config = dict(
    dataset='procedural textures in two colours, tilted and lit',
    color_jitter=0.1,
    vocab_size=52,
    encoder_activation='swiglu',
    encoder_fused_qkv=True,
    encoder_inner_norm=True,
    encoder_layers=12,
    encoder_width=256,
    text_encoder_activation='gelu',
    residual_init='none',
    grad_clip=1.0,
)
Rows from block 7 of the image encoder of a small contrastive image-text model, named by matrix and row number. Rows with one number within an expert belong to one neuron, the router's apart. Each number is 128 + 24 x the weight over its row's rms, rounded and kept within 0 to 255. All counts start at 0. Numbers have three digits each.
Before each expert's rows are labels from the 100 images, of 14976, where the router gives the expert most weight on average: "responds to" is what is common among them; "colour at peak" is the nearest of a few named colours to the mean colour under the peak. Only what is clearly more common there than usual is listed. The data: procedural textures in two colours, tilted and lit. In brackets: how many of the 100.
# router: router (encoder.blocks.7.mlp.router.weight, 4x256), inputs 86-171
# gate: expert gate (encoder.blocks.7.mlp.gate, 4x128x256), inputs 86-171
# up: expert up (encoder.blocks.7.mlp.up, 4x128x256), inputs 86-171
# down: expert down (encoder.blocks.7.mlp.down, 4x256x128, transposed), outputs 86-171

# expert 0
responds to: grey (92); ground colour: grey (56); black (47); pattern colour: grey (36)
colour at peak: grey (52); brown (47)
router.0:151139072132072122141119126105090111107131117160151115157119113145105130145149150046109156115091158109103123135145153155071093140121155166099146121143121118081101133125159132123120153069145132129107115109120134111132090125124137115103113165103132110135125110
gate.2:134119145129106150077143158127110170150057051115122132107136115121121136128120087149123126164100129158132141141131126145122090112116138136161100137121131100147121128127175142117120108115119124126128139131141127139177128138134052129140123131133131114099133128
up.2:117152098122128155072176142135082132146105105139151120124130112131077133139125094146093142132103170167136107178157160146106129094154159134141092148142142121161103099098136135132133124107141132092132091114135153148188120143138080110120125116128124134107138122
down.2:112105129127108142108154111109116142138132106096117132122115121132134116157096149115133162112123080164118172231109120183149113135099135104133130162116144142111159135108158139036139118074111090138084130112124136133129136112117128127120107148127116080120117111
gate.3:097118172107066110117104123135158133127078108144130146164127146126117132141197128103166126122120121091165122126124116132126089140096111126128099120146134091102127137146113128112103072125162088127116139138151130076116113171140069122137129135165156130097136138
up.3:154134152144125132088146151123080165155044110113101133105140085145149123103074120187124125161101131164109132121116131129120113130126145145155111130115132125138115144161138151118125111122120141138159189126102114130140141117120090138123107125100098125098108105
down.3:143130124167127138085157099121136124124088134108120130087137104147146129136097154158089125157157095185087140144138112138132165120148149102125106117097181160140161141119194153125097085130106139119109116122133121148122190145124102131120095078107107129150116105
gate.4:139127140131155164129126149138133123120113103110101174089163126113130102110150097120130090153113099147133172131081095097177119132122103142155118101096104121125136117119112124124165136172120127142152141130139096124168183170124119145159180080136148126137142144
up.4:154147114106158149117110090131107129123142120134102144127130120135134100111123167055129127147086130128116143081118113135149104101125123179116141136097121204105108139137185147103146171136104142142138127117094136122136147135112149147124141111110105100138104131
down.4:167103110095138153181126169121125142126154103148175122148121118130114109115134060110124127140111130107179125121159130125120121125128123164159141131122102111120115120130049132142142200119143125135132191119120139120120096116116189121141102134096137143111156134
gate.5:126146132114139148129124135131132148122130120105097176093154119132122123111153130123124084153122105141131176128076094093181111132132096143143119097103078148124135111111124114133166155167107116149137128121151106134162176152117119180174186092111148140125140133
up.5:176123108120113112129089135131124111091128106117147122151120146107125120098122139115139134117127139148132117068134135107119137142135102157107171149105137155151080124158149125112085125168097142115169150168074119133107129123135163110096139135123057100113114101
down.5:168118101100158157190140164119128136129140106146167102152138128146105122118126068116119128148107146109166113126158134103115122124127126173149162144124091109135113119155061133139137196144138138139136184110109154115118108132102179137157105136109123142112144126
gate.6:137146135146154149136113145126136136108123118105091173073167125108125099106144123124122079157121104150137178128068096110169127136120090140137117094100098130116125111110123120127160138167107125133152136143131093136158183165131111177158178086114137123131145140
up.6:155136136122146153135120135126125100118132111132119161150121147149114108110092146084153125156100121147118147085122109124141114089134087156103139111098129161118109123144161159110105190141097167140131101107126135124125174127115155122139146114105119100155122138
down.6:163108110106152146170127169124131139129142107149174111143129125130110104105131052125138113143114134101178120120166137117113128121127127166163144128129092103138109118138055128148148190134140127130136184123109143123120089123116171118145102136095133147108153138
gate.7:136138139144143159121135136136130141108123115108089174083158126143126105120149119124122081161119107146124176134083108104178106136133095146157108101106089149119140122105121131130167140175109128154138138115160104152164175158110113176192171090086151141122138127
up.7:183120121118143112103092128125137145091104094091160129125123139091140117077135153111142135140125134131107125058135135109120116111115117164125152154082130123153083121157147141098122150158086161099161143190058132131114126120164145126058132126118052105117110112
down.7:175133098119159154186140157102132128113146117147160098140122122149101121127122072116119125136117141109175123137162131118104129118133113172157142128137086121121120110139068140148145196141129143138130192096098160130122097129093186148164095139082114148119150117
gate.8:146147154143151159122134141141130130124104110114086180092168123138130096114147115123126068162104109147137164147076098116171103134127110140144111089100089138108139127107119126129166127167124122147139137126158097138163179183115094167171172088104155132117135142
up.8:156085123113142145105118115122111183139106088095118137090107147112130115077139129119134147140099123152116125075101141108143109128087125153163112178068153105129114118146156169070146139179121167121153169167075132109124149132148123135080110123148068099115127101
down.8:165113117104158146185125186124127131126133106153172112144128113138105107105130052126129118140115141106176114117157134120109127120134126160160148122127090117130111121149049132156138185145145138131145184114115138113116097131112167127152103129095136149110145132
gate.9:132131149137152156123120139143133129112117094121108182101161129128130096114148121122129083155106105143136167139067098109162106138132102137130124104087104133130135120122108133125150132175109127146154146126143079119150186176115101155177173089124144124117137142
up.9:154152124109138157117122138119088132140108123100102147122126112144123121108121131096119114151081122152096134067136127118139117092104141176126088144093150133089099150118148166117130191136081151137139098116103142116147145127117139142106148106134109115156120107
down.9:152112125097153136181118180119125140123147089157177112155116115132115107117136056116140120132107143097174118111161140125111106128137123156161145123117096114132115122145055128150150176122145132129139185116120131108117074123113172120137094150096136150099149127
gate.10:144144138142157152118120148143125136117114108108104184092165111118127101111144121118125092166110105149129167125059098101177114136124108152147118096090092137124127116119126124126170139173117123138155140134142096130165181165128107177144178085113142128126135139
up.10:141104105129163147113111098173141144122133120133129170142116169124123137101152137091153141148108119121095142090132122113185124122117087153125138158102139147129119127117133153094150222147114138135126103118121143157126159119120145120143159123080119104137127140
down.10:162103101113145154163133156125129137135120093150183118134138116138125109098129048123120115144112123120197120125164139121113131120118125176157140136138090091126097125125063132138149190121136130138145199117110133121116096132103161120148101133100126133112147136
gate.11:139135148138151156106113144150136130122102108118110181094169125128125089097141117131130073162108106147141174130080092114178106119131097146141102097103104133124131120124119115130160131170116108139141146130138096136161173176121088171168175085109141127113139142
up.11:131120127124111141125118118093110134109105115108068138098121133133139160087118169098147135147099124160092106034104143101139103128099110155134146133084139155109106142144158169076127175157108173145160142145092130116117146118114154133132134134118082088112104106
down.11:163113114093147140183122182125127121129136106153188111155127120126108109104133060126136115131118139107176120113158132115105130119131119155155155125138090105134106118150051122149142197140142124130145185121116138114117098124117180117144104135103136142109149137
gate.12:146138156143149161122129144141133138119109109110099180085167122131137098114136115135125079171111101148143173136072097107166113129129104140140115092092100149121136132111115122133155126167106119154150146130144097136172190176117107169163169082124144131128129141
up.12:164115123129142125144110097096120156124128120122097138103114172123119115096154127097159128110112131133134125094082138132157131112095093161140145156124124099097113133136157159093141153163118126138146144143092150088112141144125130103095137123148096098114120105
down.12:151101118083151155173128174125127127133130089149164117135131110146116107105130040118126119146115137114189117124158139120103130115127127163162146116125115110121114130149059146149149187134141121131142182108125135107120103137104165117145104120107130156094149126

# expert 1
responds to: white (100); yellow (98); ground colour: yellow (60); pattern colour: white (60)
colour at peak: yellow (72)
router.1:128137104161146144103132140168129128109147134129108128123132099074131077119157124146113123142110134140143143124106128139128123153149147165150143121116105176151090090102118093131138149145104124095192171182116094179121136141172140165154145117095111111089143137
gate.2:149138155124129163135148131128099109143102117131127177108171124170130145142122134092116097164100118164122137155093128108149108133108115131111130111100120116080157156128130162116139127136157133182131116089171120103170183165086124138135152085128172121135113126
up.2:138105119157156116129120184107148168132109132125113124107124183120112103127113111134148141116161101105130123125161099170146150138124112128162112116140173117135173126157111138104095106142173185151084135118149168120131142102116111132134087163145151112072147156
down.2:115085147100134129123091122154141127169101089130127120126140123190183167130133127141146119138140054120145111118127100110181140146093135124147134128123160120118169198136110129128106129207148126214122165099149103095097153150041121120111130118141147138116121134
gate.3:135139144122130179127158143141114131138110121135142173104164137183118148141117145095124108161109123152098147153104127116149106125122100132107132110104128122096151144147141165124143154129144148171122125068175128101162188153078125142137154083132170122129114129
up.3:156150103139196139111129193182149123130143126129147134149117188138068123111096144132147148142130103125106165119158084158154141137130099138112131136121141177157140105176112116123123175105105191135071110103132174137133130094113131123135129127117144120093160164
down.3:119097133097131123130092112149133136167118099129132122140132132191180182150133136135143136126135045125153110118116113105178135158071131128138145148130153129116169197138114123110121138201151115224115160090147108106107144148037124136118143133149135125116118137
gate.4:150130155110120163140156139114091116154105113134138173118165121173129150150119145083123104157113121144115140165091124129134106133107116119120129106094136103082159166160145171121130128130155133185109114081176112089170180157082118134129137089136172129137114138
up.4:096135095104135106069090165167146136171129116123127120143116182110096140097092112133131134120142111128152120096156084152158171109120129111144094131137202191148167129150103128122111115129133120131050146137115169135119112104134121118117115127146148133074174159
down.4:120105148106139146098099107148127113162104084130123131111139120189171151133139135124120108138123045131133130119108100116178125141093135138134126126113144148100168188126121130119128113210140122205121143091150113084115169172054112159118135108133149132116125142
gate.5:130120075142100135112134108125133132118084110118111135106148149122081129125105076137134110146126121121109122139145157132115131119147100165170107143133153119130126104117101162158114155151123144132089138116131128125130131124125128129132149131103129202130171089
up.5:105120111166132100119094110117176170091130153088094096087094173093108111101143129177151136101169103096111135087146122107142162123120104146159089150152124129160124090092102107113137127160095128103123143159091159166093100105156130116118122152104100125138157121
down.5:147116105126129130137143140142154150129117130125132132131107157108047154125117115136124137145139123131100134158160130103133128110131118153142127149112105138174126071116113133164120137106127128138083127085121172128169123124126120138134133109141129184114204149
gate.6:131153147108104157131139122123109089137099121132118171113171134158139157135120137097127102155105116160125132147079126105149101124112108119113135102094106113079147158135136150125147130128157114179129136093165109083162177154091129134127151094140160133129111118
up.6:161109138158147115135125175124140142154096124118093109119126172129103133119104102156146135121160088115127130122168082157140182133108106130145137141158186128133185133171103163104080078149162192159072138120153164112124137106113091139127087151137165123086152145
down.6:104088137085121132113092119157142126177098090134116110131138122185174161131137128141152121142141067119144102114130105111183141144107149128150135127114168124119170194135108132130096128207158121197120159094152108090086141151047113121106122130147140139114126135
gate.7:137143148112110151148134131104107103144101127136130169109166130161141155126130136086127087148105120149128127136072133100140102130110103115119140092096111097073144165137128146128143128139161115173131129093162105088161171159092137127118153096134162127132114115
up.7:160094130165143128147127144098140157139094120131107117108134166127107117116109096168147121127154102107119118131140095147130176120115092117149129139155195104137162126178090167122094064165166190145087126122154163102125142111121082139131078153139159133107156140
down.7:097088127084123129116093113151146117177109099133106107135129126183173163138136136144152125136139065119141105110133108110183143145110145123150140127118169128125166189135113127133092137198151110194120163094147113095081136145048121120100123134139135146118131134
gate.8:138150158119117156130140131132105104144104114129132176123169127169135155128124133095120098164098118158124129140085126095141101131108107121115132106092125105084145164139124150124149136140157130180129122094160110091169175153091124135127153086128157132135113125
up.8:155117129138137126152128156090149148135120130145095115101127183131105114119106098160155128115170102100112117134163097169132185127125098124151133126154184128136163127178096155124106087145172198154070143106151174099125139104108100149123088153159171139102154136
down.8:095087129084120121120092115156142119177108095135118110144131128184175168142132134144153127130144067119156101115135107111188145152101139128148145133127169127126167192138110123130092135198150110204120165097145110102088135139048119116102127136146137140115127134
gate.9:146142147117117163134150127129105106145095116132116175104165124160124149143119140089119099159103120164112140154090130115150105128111111128117130111096119115080155148132135156113142129131153123182126120087170122094171182163089122145132156088138172123140116129
up.9:141104122170159110123115165099141155131120123129110117125121180121114119123105110128142140118150096116143123102162090160142151143124103122144130120139183140138166129175105154115076087143163208152080144122141159111118135093116123118133095157137141115075143139
down.9:116088153104137125125090125151142125168101090132124122123142122192182167126136129141147115136142056116141111123125099110179143142096132125140130123124155127114170199136109128130101124207149128213121158095152104092096154151039119124115129119139150138117119136
gate.10:140145149112109156148138131108106101134102126135131170114164132163139153130132136087123093151098118156130127138076131099141100133107108124117140095095107094077146162133122147122149129137159116176133129092164109092165172160091134131119163090134164125136111119
up.10:160103130165157123141124160102143153146102126130105114097131172126106115126103104173152123127156099107119119133148092149138172122114094108146134134154184115130162128181105161121092064159165201143088128124154161096122143109120083136131072152146164130102156148
down.10:101088121087125127126095115147145120173111100132107101137128126186177167142134134147151126135137063121145103108136110109183144146107144126151142131123167129129163189137110125135091145197149110199124160097143114098080135142048120119104122131139132147120130130
gate.11:129112125120137116126119164144127151132126144159144127105126086124165106102125123145156060122135133123087127108108098136124124118153140093180147059129081139136124125157135122157133134131158149127133141122145078114127138140121120124137146122099145179085136141
up.11:120134132124114133123131097121148125128124106099115129154122180126105146150143133117133202134126111124193138136155133114133126144100111169083106188127187105119132138100128133094120131130103111132115121139109177139124116099131134118111109151176116057166122138
down.11:147167109131149179136143123119121125092181109132117160113157132121104121118157115071100119158084117132112170186107109147122092116107128182127151121109085135104111118113152114124185145086104140149109128129133135124178135162132145170150157118105126126119158132
gate.12:131145156103110158135135134115113101147102129135120172112167131161145153126128133095127086147104125155126127139074132103141100126115105118118134091095109098081137161130130146127150137134159110170139125090163108090166178155089140128129157090142155125135110118
up.12:172103131173154116135121153117137161151108131130121116114133162134108111114107106158144123123160095104115124128145082149131178137113103107150114132158195105130171134170107171119091058162168210148079119120155162117122141102115084139127084156129160128107161152
down.12:097090125076123131114089108152141113172111099135102102137126126177168159138138134137158118138138062113138112119133101120189139143113142121139150122112167129120170186136115130139083130193153114192110148097154112090080141145057117117098124135144137151118134133

# expert 2
responds to: red (86); ground colour: red (64); black (46); pattern colour: black (33)
colour at peak: red (62)
router.2:105126102108099123181139093057143125136120144115109130097122178133106125148101133132156119104153112113102143129122102126178156093136069112163091146129142088141152099147136181128108130155105127146107122080126145109114152119095121114136133130140120139146153134
gate.2:150135148148148176102136135155102112111118101131133183113175088130146105115159130090098097183067136162134131126081133128122079153124155167118126112089091150093097143124116113122162134134132138129170142149150084141166180170137121178147152085101129115110107119
up.2:164124115158169132136143120136135152115134153126118141117113123137134124100132088156160091109159103131103151125115099122104143106113143175117117124131111139141108145133183139110144151130075139125112086126142148117116123104113161092155127149117118117131120084
down.2:154143115132140133101143107090119140104114123155119079084153109157170071095116129153126083159120173100109124147125110164122130102200155126107128101118122099122134167165153158149148110124154166103122085113133128093121143162111105127147089111143140124150076129
gate.3:134159150120118137125120155140113135122091096144146136102160082133159083098114082132127062150116169129141117110115142170077118118156141136161120087110141130126088140161118147175145105162147123086193195127124093125131160147129101133152111106127112160120101126
up.3:140099125161134139118134108113116126138142118083125131121129140108106131166140132109098170132121105153135163131131135123139117136088147118111103188111106083121151110067148133090133119091100139136113079153104145140157121124155135130079135124134121100169141111
down.3:129138131109149150149130141138105113121142108122138144118159097165120154113142150109095125158111115139127117145124140095107111140072141170107152149100103172105131152135128147103129154152143150194132117136155123133164138143128116153117144081088146119105121102
gate.4:164132150153149179111134138154106119106113100128130175108181082133149106116154126092090104186067138153140131122088134126120079158125159171115132117090084156090100145117118112124165135135135138130167142149146097148160175172137120176145157096087129113101105113
up.4:114124123179152131141136145136132120125144161127128124142113128137131128123124111139127119118127115153147140127122124105089127116120132190097124135149116200129112144121159119118117136119092129134122093137141150133113097107117151144167143145098123108107109058
down.4:152137116129132123101146106083124142098109126149126073092141115150171080104107131159132091150131171101110122145130114166120139105200157120109124103123129096124138165170164159149136107117155158098116087118131130093113137150117103115140083119142137125148080123
gate.5:154135150148146175101142144148100108114106096129126183111182089129145101117154127092095101188069135160135134130086133131123083147124157158118129111089092143092099141122117117123156128132140145128167134148154093136165179178137113174143149082101141114100112120
up.5:089137103141180137125157161110131098156122140155141120134103145139113079118113115148145111083158118151110149138112094140094157071140136157096129117162117155143105122151158130127110147109095130100114067116139146092114123104105133092161123146128140111080131085
down.5:151144116129136126104145105086123140103116124154120074089144112156173077102111132157130086152126174101108122145128111164122135104200155123108128104122127101125136168169157163148141107121154164099120085115132130091114138155113104122145087117142138124150074127
gate.6:189104116158145133147136124156128131082159095117157159137133115141152127123136086038129141148110107154145170136109111113145082166112149151146118137089087116118148146091146140112159160111116135166124154121132119164143136123111184104125155136093112111129123092
up.6:176099105145125129145144113152120150075165114126158157159140119147150144122135107060128148149112115167145152141115115094146090171115148160157121148104110112117136148102154147112151169122119130174127156110137116165151141120095183100121154136099111120132126091
down.6:126134138160109094115128129165125144131143135104160148159106125120123149120125127141121139126128123130111124133123131098120095157103121127201077193115129128171120109071115133108134164128102138122134163131113120196152113091128126150116144146119126132121141120
gate.7:145137144143151170100141156154096115120112095119155176121168078128147096108147129102094109177065149166140131128094138125108069149132171152112121114083102144108089137122121116128156125135130135115190129152137082139159174166144117152140142097094118116089102107
up.7:116103110131149121152142149133144115120096116119104136124113133129107101117111113155160097122132120120145148132097119117107147095136129129120127129135118129133126122136182140126094125110106139112119101124149144096099116123122079099174131134120150121068150082
down.7:147141112123136126110142107089126139109117120155107066093141121155176078103111133154134092150128176099111123148131113162122141101200149120104138104121127096125136168175153154149140103117156152104118084111130134084113139147108110119139085119151139126147072129
gate.8:146133145143148172097140148156098119125119099125152177125163089126147093108151130096096114174063146166143140125090132123116069154131160154113126116080098142103086137120118111122157130137134132116185131148140084142161180165141119158143152097100125108097105117
up.8:127126114154176132137144145155144120109113121117133132113124124138113100101108096161144109140135125118131140141115132119090161093140134132119123118132101133148114121122167133133116132111086154100116107121138151109117113113115099092154123130113142122079137090
down.8:151143109126137128112144108089127135106118122155112070093142117156173076106113133158135089153129177099111123146133113162122142103204152123106134103120125097129133164170155157150140110120154155101118083111129133089113140147109112120143086118145135126152074127
gate.9:152137147145146174103137142143100107115110103129123182111178092129144099116159129092094097184070136160133135128083128128128083144126156155114128111087089144095100140121117115124155131132137149126165131149148093134163178178139114176144150079103140114099109120
up.9:112150094143165139120174156110134109130137143167132119148106136159111101131127104149151125074178119147105141158125103145082163099133145161120147107176109145135117126154179154126125152103114122114110096094164148117107126101088153087184125152120155126096126083
down.9:152143119133138130100144103088121143102114122153116077084149109157172074099114132156126084157123173102106124146124110163122131104197153125105127102120124103123134167167156161146144104121152166102123083116133127088120140162114099126145091113141139122148074128
gate.10:148134151143149171104135150170101106127118093124147180121171078131156105106148120102100109178071152165145128117092146120106079149133175152107111112084090144105082143112112099128158132130131129113188132154135085150163170163144116164139151093098123115095097107
up.10:116115114123145112128134133145142125154126138103124128125111132118127138108106115167168112110142129135155137104111142091092152118127132123098114125142108125151093128124177101121105143107081104099131079137114144124116100109132110090135142136151119122073129087
down.10:156137113128139130098152103076122137097119120142119075083140119155164081112113140150131091152129171106102126145129118156125140103199149128102131105120120094129136158170167166149141105127148164105117074110129131085118147149110111120139090118140133125152082121
gate.11:161134150152147179112135137150104119110111100129126177104183082132148105118151128093092103184069138156138132124087133127120083156125156165115131115092087155087103145120119112125165131136138137129164140148147100143161178174136117177146155091091134114100106116
up.11:108118129178159132160139156121128109132148161132127119143107129140129124123124106143129122110138117160141145130125117114083143108120136185091117130157122193126118145120161122113123126112094130138117083134146152130120092103110148136176139150099134103103106057
down.11:150135118128132123100145103081124140093109127149124071092143115149172082103109133160131090150129170101110122146129114165121138106200158121110125103123129098123138168172165160149136107117157156100116088118133130092113136152116101117140086118142138125147079124
gate.12:140135124107122120137133148120090160171159109110151144144130096130162119139157122122114117132119168137116131141107146123139064176157196126145102127111113141141135129099144089153153159131106104090140109145116092141138126135150130134141162136133109149136116087
up.12:130130172144153139127110110140140094098095112138132130118129135136119128107130131110115142139116085111148139110132115127116132100070102134079165137117120124098129151154106139086114077119147175167126141140135141101120127131129119153111114115123154077105119151
down.12:090132127126119136126146078071099157132149144116097147093134130128118127176114148117114130080132127143133143151072149142140124117105116092095124122183136126107136128118181099112138100125081112133126099127101132134159136135129104127129136133142103108160108118

# expert 3
responds to: teal (100); green (100); ground colour: teal (73); pattern colour: green (73)
colour at peak: green (70); cyan (30)
router.3:127113218123192123093124164195146153163117118105143138134141109153173166113115093159128119152144107152162109126129124095133133136109147090106135129124143126134170187135104104129138088147144128148141116147146127119138143127123110129118127102162149142134100139
gate.2:146141111161126180126156127126107100101118119140126179103173122119105084139161122088101098168078135138115163149095118147132091130136119178145111110100098137093106100101127145129156155136128142122150135119150097146175170170128130170155158086096140124131146129
up.2:114097127085123144091097101107118162161139078137110145106092132120136138089124172129148117089139129157143127120118110131203103105132124172129134140119133222148127140139169139104125122179117087107127134147104156101108127153129142121131124124134094130101116110
down.2:144174151147151137141106106113160132097189133146121150110131122144120074111143153103133079116109120084114156154109074168148107124143096166161095096125137125123165128109121162122172112147121171118115134120144118143130121153123137188165177128110142121146153161
gate.3:146129106162128190122158138138105109100118120143134174113169124125105091141157103092102110169082139132123160155100118149141094138139119184158115114111106135089104104105126148130157160136123147130147140113153111160179168161121136166162155091090143123132139136
up.3:103099110078103141100113100123140165113136065125100133131098159102117124114143164108140115103130108141157158125107097125174084117117112162119145144103140181129139128140149152103122137160111094131104161138111150079116118153125130129154131138148112126094133133
down.3:132155163129144133155096110124154132109180122144123153115131120144126079101139156104137076110112120090131163150082070161159106127140083149158110087126143125118167133119115158114158108154126162123123146120150104134130133163122131172166175137122150110118144164
gate.4:138138105153121181102155139153099136121122111136126165116160112120115092128144094098100111178072135133127147164114129164136096156139134178168103128103136146089100112108112149132161153160125132121144148126141114157171161149133143180146131086100136132141139149
up.4:121107110089090135082108119170129108131124076146120147173134124119128151128169134106122104138103112139138135128126094104160082148116141184160144136100123155126153144100076144130125169163128121167109142135145115137144125144120142121139165122115156143112145136
down.4:157158162142160139134100120131142124106179119138127156117136101154143089105149135093114086121092129094123147149123080157148104133132112145149096098126147116114170143107117169106162099151128181118126138121158107141133123162124142181165185125113144118160129164
gate.5:145140111158126178120154117127109105103116121142127182099174120118106082133159127090108097166077131138117161144093117147135091126135118179142113108100094138093103100107128141126159155143127138123149134123147095142168172171128126172155157087095136120133143129
up.5:125098138099133133105096100114123156157153075134114142095093124127145140087114163133154115089145128149153127120116107119209110108131115169134138142123124221150131139132162146104139130187107093109132157143097148109089124146124151124128120124129083129118105101
down.5:144172150146151137142104108114161131096190134147120148112128124142118071112144154102135083117109119080116158157110072174148106124141096165162096097126137123121164127108121161120173115142121169118111139122143123146126117151125139184165177131110142120143157163
gate.6:142136107156123183118152119129110106102116122138124179095176120118105083133159127089111101168077132137119159146093120149136091128137115178147112108100095137092104099105125142126162157141126139122146133122147097141166174173128127170155157087093135120133142129
up.6:125098129099153133095092115112123169155151085132116148087102124112141141075117161130144104095148127151141125120111112115214111096128111165136138135111114215137130131130155139107135134173105098102141160150082130101082131155134160132121125118125075136118109089
down.6:146172150145152138143104109114161131095192134150120146113127124144119070110146154101135081116107121080115157157111073173148107125142095166160097095127136126120163128108119160122174116141122170118112138120145122147125115151125141185166178132108142121143156163
gate.7:143134106155124180118151116129109100102114120140124182096175121117104082133159126089111103164080132138120162143096120148140092128137117175147112109102093135093101098103125141125161160142124137121148134123144098143163174170129129168152158084095134120135143130
up.7:130110126090138131092097105112124154153149085129120152099095126110138142075118162131142109091147123157145128112114109112217110098127115166134141135107116199144121131127154136107130141186097092102141157152085131106089131146132161122120129115129074132128111091
down.7:144174147146152138143104108113160130096192134147120149112129123143119072111145155101134081116107121082113157157109074172148106125142096166160097097126136127120163128107120160121174115143121170119113135121145119146127117152126140188166179130108141121144156161
gate.8:140092118120135128117128126150140136152135095152152146153129141119127118124146112073142109135113102107129170145121084165177093132137116090156124103122132105108140124123137126162127153104142153143101104113153116114142136132123132126153182138158166153176168180
up.8:129165108146104140134134113078113095081119144102092127101142131112107111134125135145108143125124149149135114113108168099111152125119110170124121153127116141122095098115123145092147117177100106102165170144095126145124136137136134141120109107099082092118109080
down.8:150111120141138165101138165143125150185106114118130132138141143121097135144151106109103150154107140133167127126128145080146120139104119155109166136143115128136113089111161090096150111140105109131129121121107141114162135144128134157124151130126091099150122139
gate.9:144145100154102183130164127114100117110106115141130163106177114125111090141156102097118107168077148132115147167099135151122088143146126174177125105118113118108103104116121152135160156141132135119142146110155106155180171173122124144154145099093137133126139152
up.9:121076094089131133107105132137123141154132048117118149151119138081103149147179147076126137117088114154148139107113116113153048132107131157119167143093110129129126102103096106091144149133103099112122112160108127104141112148158144121114156141156108121109159125
down.9:146169157141155113148090118113160136106193134145123146123130119158138082121144164110138088111111145083128147148108079157150110136159086148158115081127133130125163137112122137128165113145128166115128145118145106136117124156115146195148177141120136119140126159
gate.10:156145100155117181130161138126098107111122124141132168099161113126110075139146111102112110169082147136109149155099131161132097143149121178167122103112107138105088105111129138134156164139129140113152139116151100152178174181126134149152143083098138131129138137
up.10:125047105094133142101101120138127136149133051129108162153122140093099137139165159093121123117105107162148147113118109111172067123108132159122129156104115150139136100103100120083135147133110109120117108154112133110133115151151131130127163133138114110104159118
down.10:154162164149166127152087121120161135095201135147128143126118116162136079114140167106130089119103128087131150147121078164148104134148093150158101093125129137126164137119116149121171114140130172116120153114137117149111112152113147188164176146105144110138128158
gate.11:145077144141213127114135157171096123113136123120180134119158070150136129136137104125088122142125166171154118108109129078131122118145138121111132142109101145140135131098118137147138105205120170126196111121116095135133163162111114124134127122118103124140105097
up.11:126056153147171124091127144150094132135134140114165130108124074159160141142114128132078144121139142196128115123126131099133135101135159105090114155126135163133154158107132139147108097168125159143168073126124109152133149131108112122132111126117112127132094082
down.11:121161118133111108124165137143111120140093153111123124147136127137157203132098139151129140131140145162085078051133167000117143131132146108124127148123144147150110130155135126148100130132125138136154091129119121117136146103121114126101094113127111178107105099
gate.12:173134098165116166151149098097107094068111124126127164089167125111107096143139123102114118160106138135108150159089131152144121135137109167165111123105094102096099101123133150123145166141114133114157152124127111152152179153137127168153146103083125117153148127
up.12:118125084091120135101120124153128159171169094164097134136114127110093103109179122069138112124091107128148160115108094134144064126124113145135170113094130181115113108109122120134161178156117160127111105137133117125131127138130169124135157130145137120115155140
down.12:163136152119147135159094066109147148098236137138118136135119120167136090119144140102139113119079154083159146107118085134140086150140137140121090126120127125124166146104077165125157111157135161129122148130119123161114092164122154140134181147137153107122129162